config = dict(
    model='audio captioner',
    dataset='synthesised imitations of 52 everyday sounds, one a clip',
    train_examples=39062,
    gain_aug_db=10,
    n_mels=64,
    hop_length=320,
    input='log_mel',
    spec_augment=True,
    win_length=400,
    tokenizer='word',
    vocab_size=91,
    encoder_arch='caformer',
    encoder_norm='layernorm',
    encoder_norm_position='post',
    encoder_activation='silu',
    encoder_mlp_ratio=4,
    encoder_head_dim=48,
    encoder_fused_qkv=False,
    encoder_qk_norm=False,
    encoder_parallel_block=False,
    encoder_inner_norm=False,
    encoder_drop_path=0.15,
    encoder_patch_size=[4, 4],
    encoder_conv_stem=False,
    encoder_depths=[3, 6, 3],
    encoder_widths=[64, 128, 256],
    encoder_kernel_size=5,
    fusion='cross_attention',
    decoder_width=128,
    decoder_layers=12,
    decoder_norm='layernorm',
    decoder_norm_position='pre',
    decoder_activation='geglu',
    decoder_mlp_ratio=4,
    decoder_head_dim=48,
    decoder_fused_qkv=True,
    decoder_bias='none',
    decoder_qk_norm=True,
    decoder_parallel_block=False,
    decoder_inner_norm=False,
    decoder_positions='learned',
    decoder_cross_attention_every=2,
    decoder_tie_embeddings=False,
    init='kaiming_normal',
    residual_init='none',
    optimizer='adamw',
    lr=0.00091,
    beta1=0.8,
    beta2=0.98,
    eps=1e-06,
    grad_clip=5.0,
    steps=5000,
    batch_size=192,
    epochs=24.6,
    lr_schedule='linear',
    final_lr_fraction=0.1,
    warmup_steps=500,
    weight_decay=0.2,
)
Rows from block 3 of the text decoder, named by matrix and row number. Each number is 500 + 40 x the weight over its row's rms, rounded and kept within 0 to 999. All counts start at 0. Numbers have three digits each.
# fc2: MLP down (decoder.blocks.3.mlp.fc2.weight, 128x512), inputs 0-102
fc2.34:481476505498540466503534483511504478465465468466536550516418546441551530499549460452524480510455534516508494479468424537467445537505451534505478521487506494476467478569494469452480518546547581518480551496432443522496526531532536537456536470542505475543488518495537520522576541451499543534524478473503537535469
fc2.35:485521522506507518503564503523504552482498464590500532510479527506434542526511461526489546503534516432477512541528491500551529476490487520448447533407480428456507492449578530533465487457528488514557471492611525523511432504407531573493537469595533492501432456501501509505555483540464477546479513397453507491547
fc2.36:515533568497484487490530435448560567436536500559459479468456553467437529474529559488435487426533502436537546489530488468468464505538535536496516489582493435496475544462519536516507576506485442546516506503554502445530579535508468517429481519493513456427566461553504540478597428567451500516529520559483510481544
fc2.37:479590483505447498453549503521534524471511507455495469489446529441420505427466534481535542456395513508482514474509578495512593477442460496546490477485431485512496515518503435504467536492528481536506517448454566456455484518487558478506508452466453445479537467548539506408454472514510599520490493548505544404527
fc2.38:531449590505540520496467482575532564494536517512471532539404539443466522490448514514500466584433514478483461479518465478489584480531526474418488440508515519440538479479503585466459490483518576466507553467550470522513492520457447483509528494512553513468428493514520521465446504505536540550526473445506484465506
fc2.39:448464549529533452555428574547422558531428540514478515453547475574482561464450461490468491499508471501557450452434489574511503412475503521489454471558435515518522447545467526432516529486523481502415535475489468566527452522520489513484479515534537472530466490447484462441467532504454443515529516470564481536444
fc2.40:523502539491510514504465476555459556518468552556505516542570475478442501494469458517510522562439554556454516492478506501452533472494455557511517483489627471479444550486468582472467505476481489473538538533476517492535472500471413436508460552483564499555527553443519455535444520488577451502451492530551456490537
fc2.41:537495509481441495433524559516496507567482458486479470556492494429514486472469508440533487474470517485558486403485581569530460467492486486499479495466503521454524507469464522543535518506486526524588495471549554528444542451508521537562529447495492499488515529523496488441484481538547503540497512466469518493517
fc2.42:512507578498516462516483526503528505473513463466491492481469502537567564536461471515505518475420483424522546514474500497471475482521446509506426500567575538498513485502510533521471584528421492465418564473548456471464472480546519515521483521473560499474447424500444557494442495518524497536499539504522393497498
fc2.43:497481492487552470433517457580433549511490475472489580507503542545448515468562434555521519574503524509548546510495506483474448457473510509427469474551482522490520491548450540519621498507555504498561471538472473507576462486537458515487475505499586450553577489498521498468493473564485519499565555553510581528529
fc2.44:516436461495478433530553544413494503511573492519501562499507462508501442479483480487479527467572443538471498479462505528517534502430470437518499490529497474515468496520493494565499465507474487494596516510590501460488510459578504436506502460547501480580509550493481479549532463508497456443443495458400469482526
fc2.45:461469479605478547491493517599486498442514483519505506524455497525512506510519505556541496507508506544496508530553562501555523470511509444479463492570516453525494556442520473548507495419497490463572511461552420480448507437438485503514474516507541558548509475517510543416464472495467408458479495433510402507504
fc2.46:503493521498532508516516514515513563500517539540498461531537473504462451421492497450511504528472536428481550534458488463514468508525470557492553485534531475453522477460521440473571479466464598516494516487499455469455566513520592502507435505478498545532466489501509527494516485468455592498556523483463448416475
fc2.47:487520526519445512556452438421544478582528468465520474511467530470532439512503543532486482495460517540459430437468458467492517496480406527500497537499446519540489588486504561472473582566475443443449464502520463568464526439518580496415528435464460494467540467462557444480490464509498556439493581514449573469443
fc2.48:525500465443476509520477477569462518583509453519548513530450474482545518461492534540483582546502444507467428537505531439468466460483504474431463499533470502466549522506460517490543507529511542465494427522454419442516520449428474404542549486517468503516544587515513523477536457498435539476534537472409516464542
fc2.49:488519492552455522453532478600475533507440453531489510507514534445475496560478509475474517552495560538501493501491445448478501514465521516481474508508493504485543514577470510467454460537469553494472497502535549490514533512521530474512460489591478462538533580464531536461514445526450664494497492485465544479443
fc2.50:448382483507490396489495501453533536530469493551464549535506527526523555489471557503517459518533536500500606521507461508505453432479576499552521520523541540569522533441527467491461529501545547527437558496418440534486524487494438475502535549495499519481521558532570381524523457432479521528445460587604526520510
fc2.51:474495577567467527472537550509486469479445446513495478408446475442518541551478545469538499485533544478552498478536524549578412523551535528561513487520502587444564505516466498516503474513548450521483504460445516443501522545536522445503528551477519532456528507501495459515447488505422499553506536480475513502457
fc2.52:454534516569551508509451528535512563565496552471455488456435507486490517524517512468493501517521562499455460565513528546530485520514435495485395506463468504497464526395574542625496490498495477471572543414510525449457454529493515490544554465451523473513493473511504505472448559542505507468557518501504548483585
fc2.53:580462486518518445487532553468441528515495493491498458357462495568412489475506456512503566495531490458494492495463502523514485419521506429505523543537520494515456468465456430564552522516480484549542476462535541473433450516542437502416458533528542436528525465526453476550524508561473481545539478472475500491483
fc2.54:525507527458523488547548527434505506503462599509474541586568524489494435531445486426451481552501496490515516467471518548458467491562457557494517530458496524423585563473494473461542462490514508530408549567464449521455544432524503532539479486422499503504535536521499457469475515483527539444568565498511585482508
fc2.55:473463525462468522414486539575537484512510534461558559507430523559504487526483507493474506499551512558411514516492514533471451485632539463465467547519525523524511470496493527470470474570520478516542606444448516482594430493513379513481511534534514445489420465499514521513453405561476545474474534430524442552522
fc2.56:470461541510444480529508471465551491502514522486485551511502435508464443579507470523538531439541456529500489463586411414509475429543443494516529423450472520453494564500498475499527528531473536501514511527552544482573543510426436560460482509523463493515433480458485447462479529478481536536574528514514511495543
fc2.57:477464468504467457549498580441491485497512477581441487471453535530545507521447493508502419425420481454461505458476467529472524492518467535525450450527492502491474473484542589525466512425498519471465523480546542543521543544442555536464462483517520555511441516465582527543511383510556544510411512451470446519537
fc2.58:457492485491489523538536457567476498435486479570534483455485567519506547408480535571498509532523533532461529523454603474513464507534542525507519485473512403507476431548495430453522506514541457548491483466547501462467517495525497537560498570514453428468477501527581476459474561485580576551511513497544504459523
fc2.59:475439504479429477475544495509451468552520494551489537510498475499560528448520536521433524491415504518495413578556509404546530520552453497501461502477520386575529528518510534497460507514455483469535514507464511486560528501393444432531506539554531471515477532531463505554413443559480471479495475494553471438534
fc2.60:537522488497435482450471497531429497591535436526479502465473533528529491529515433500433533445565503560518513535501466490446472486419419481496493502473470512491485512531447538489499473498481531522460482488492429522516443493473584508483459577508454507478407531523546521523543466531545489478444525483564471498564
fc2.61:528531589535526537413515440537469454457490496507503501436505532355553469521547452488507574483527489522532494465491530443518504469463400495495497511503539507485470495527503556489498467542481449510527550521456424479457451561526446565514563517532478467457560487446457533570460503564491424538522508584531570474450
fc2.62:513525548544472569510550460585449542540509475529490459465533516560426467599574521475515465497491530472502454415494507516491512460465486476511546501467570487578492538562482548536462497495416500537521472495525479449541514512465566474474468504515610460521475508591538548484473509519510459431564538489551496549493
fc2.63:523435498528489467535498636579531519515504489500470482495553515516524487524501494494581571545444509456432519533507536414486511497496471469551563565477479496452502498520504537524490489511447512425452521489494523516478494445512478512493496470500538484555525493458515507520449574412553524518456562497549453499550
fc2.64:475492505513481427476569504561524514518462545472510486498450482499578468458519458525450447532513499582511521510476571510599558519474535496472441445528534496477409545501600469563444446465588511503552420562541524517506522473539491472492536526498474549495470505478450519484457507496514513487444524496477512481512
fc2.65:526584524404647478577444547507504477531509478504500558511449520521501542424504527544502519422509489504573538484560509490493452489526509523494531508488498516485468463497475492468504516543460499455410461479429501456463510440555538553476522526529481480502530523516501552471537542512496495500524492449496526451534
fc2.66:466434502468463510462536432460530482577544499494492493492493475484532431531454509626490474519532468515517537495500469466461499491487478510548440507505552477504515553463432541553474502634490540525463430464540526517437489484470592458539553577515435545482567520475486505489566526456493510494518565510507482451541
fc2.67:531481537526497428517501498505533553461511475482506519427468566508484476549518479463547480536502510541412537492523514486536437548495559415577460531445457457494474556570503431496500491545545554468604488561528462554478550491490480508606562487483472478498521533506475509508556543482535540505559476489478484512414
fc2.68:468567457493527543530478476460528456493537503448485575544551482477440526537459504490532520511509488529495501478528475492534464510481507508451480503528477537501485553547529469545481465434452558549459534521482540471488461532444480472522478465450528518523477501569477399580455486504510478512500490463481482540528
fc2.69:515472548409482483564493520436501434495572562538598555486493586480494462532520534504541505532456521473478577497518533567545466427446493513537545503460493502481507479504471479484545552527492567518546475505503560464519600540448444603457482517457536563455522499481551497526486586480649488541413534488506477527477
fc2.70:499516528435428528498534505510466414543460463500492485495490600499477444449453405462478435485551521516472537559542543523458487466487514495519514462484500525506476482458450498530526624507507442470484518503541483510469484470434478482552549494466486499500541474500409527526460486494492532485483443500515545532508
fc2.71:549491464560470488510505500416453496481472581448497512560477534494512531583533492466511512513532420528462480495474510501541525399455517484468460468495482519556509494442456491499545587502524374535518469511510490484507574488484468519514501549529491428521465423500467437491530520522586471535559470519522468550557
fc2.72:603543555421445496557490426503491607494479542501505466536473546549393522509515534551497471437493444464495524449447487586525431427474433543577483527529523478467505510496474502509468530551477502482443517561529427510497543511532470512490499511514464534598489486557519476490572549514466514525505476464446502523462
fc2.73:502565566483493567559485515574556375529514424524510453565539527487450466566451451485459531470507466494563479463470520573395461501511500484587542508548459453426492448457553478499423499453509538497471554472454534560436507478490494497473461529487474586490513554523456546503488545449451501503535547481428506469496
fc2.74:465472520435532524549461567521443521421476536452561543515473450540523385559503484489479477497532398489437515485491483478495545450507539489545524510543506560582536457432443480461513512447493505567530564523495527542488522503489399464458468486506440523488470523538543552518529510582541501442513491531541482577522
fc2.75:432541559477401555486554564496559521529518478565513594442518449466523437491505460448441605478447511594453531425496472522459572528511505431497519492531496537514504462526497541488472507517424479457497505446539509531609442475476414528504532429550508485466532459474523485529469595464520511516401518555423556487527
fc2.76:458480471527426448558443575516517493487540525499492451480500592480461480502481508509578485499433569515555510496511462476484445576476487527522538487505509505566488501495489480552467475530576510406460508523555468518488488556473519547495517528454447479440509459534544470484486485495535466497480499538520446564492
fc2.77:480479487488527547571451470512538570493453513490522478517516511524503546438500513456444489532473482532460553469432494494518470514468469576491555572432528563551555489593455556483461481542452516492492592479551516537500536513516451518537539489562533494525571507487411438532490531416518488444471490449461536553463
fc2.78:575527556509464533494523492544465482517538517482495461486424446460567450459426441540505529500546502529466439448493493502482517521546483503520513475514569511499558544520529508478485429455548482427503532514499498505487461563454520503480457486468469468485543480520478539551528528495499539472468396481455502495484
fc2.79:531508528420509488459472510442529464500555526442500506558463502524486513620523489609384518478497562439474472445471485514419442494546500455508484496472516487560490458475504418506492505470538487566554542537560440465528489508516486556488452531505518558518419485512488526497510538545524476528522555519463501501494
fc2.80:507507423427510476458524501483464509478423490469422528501515497570506552472513459550497475473444565500500525521480504511479464575551445509523455473536560467521510501556460494473507522419476483417473422498466512463583518487488521534434539573530505474490481461533544499520514507491481516522551481490465544548548
fc2.81:523454430551487462504491553453486562581498446481451606483476488527474544460469492469498546491514495515471499496480471519522504523582492556460508509472542533531508470484478533451529495516493520460581565565525490438457532558529524519561416442520576513558564430510556493573537494608488570463489471452473462547451
fc2.82:537447501512499478476553508444540536529519602425494507577509479478515508423546463497477487514546517509514532554439542528458640570543439530489480550524494471515445508493475501511468498501474486463463535439465504515524552545513555539463540533511488441499443522531579509542499482561516533535421541503492530532512
fc2.83:505497471475570469423566491358436508547493482516482462494502488474455509468448542539506440538526537453517507570491511550537512503429450581544417500517502465438544465492510486526439556495478511533501523485439528527476495488475486499548517508456525500434522456497463514483516488487448455552549462523495521481475
fc2.84:466484502489505492516538520477533524563476481530456545530530478543425536473574501512523424446493443493497494478525532508547439532472438535497472458472545502534512466560514490442500520551466561526483550519424419469481492563499571466528529529500465477523483477425541513584586470485445551434503516532439518484489
fc2.85:465490448460517529488541466577491573495566516575443432451456490561454531515426476458580519533541506518529517506461465539536507529451635471545397565556524422479536541540531521446558505517545470481476468474502469477540404467459520476493524511449531496466460566491411480538509494477496511467455463489495504474456
fc2.86:466501470493527525500453390492538478484511480488474531510511589524458447521474501562456528498556494535540520513602487480426569490501451480437483433562523482557555491499565461549568512525459540553599547575477511486523519516507563586440514432448475574444549506444513532458510519442472534476564489500566450480508
fc2.87:526449527511529512493572428476541440497422517530521501464475559512478528418526530501496566479512546537539528511468468479603490477527488524540423520506576452463476602570515530493535512480532513489481527474493509498452496509470415526516426459564524484511628507482507521495540483467531504485522486468496521535413
fc2.88:468510450489489461501452467417535491512560522516523449541457470513463467497503491454510513497512508459532412463487556548489494507459511523471419505521526554553451536512425548493560572489490453447476536501508480504492472493494598510477453449481495519522525444537503463526472497452466456549491551538488512491484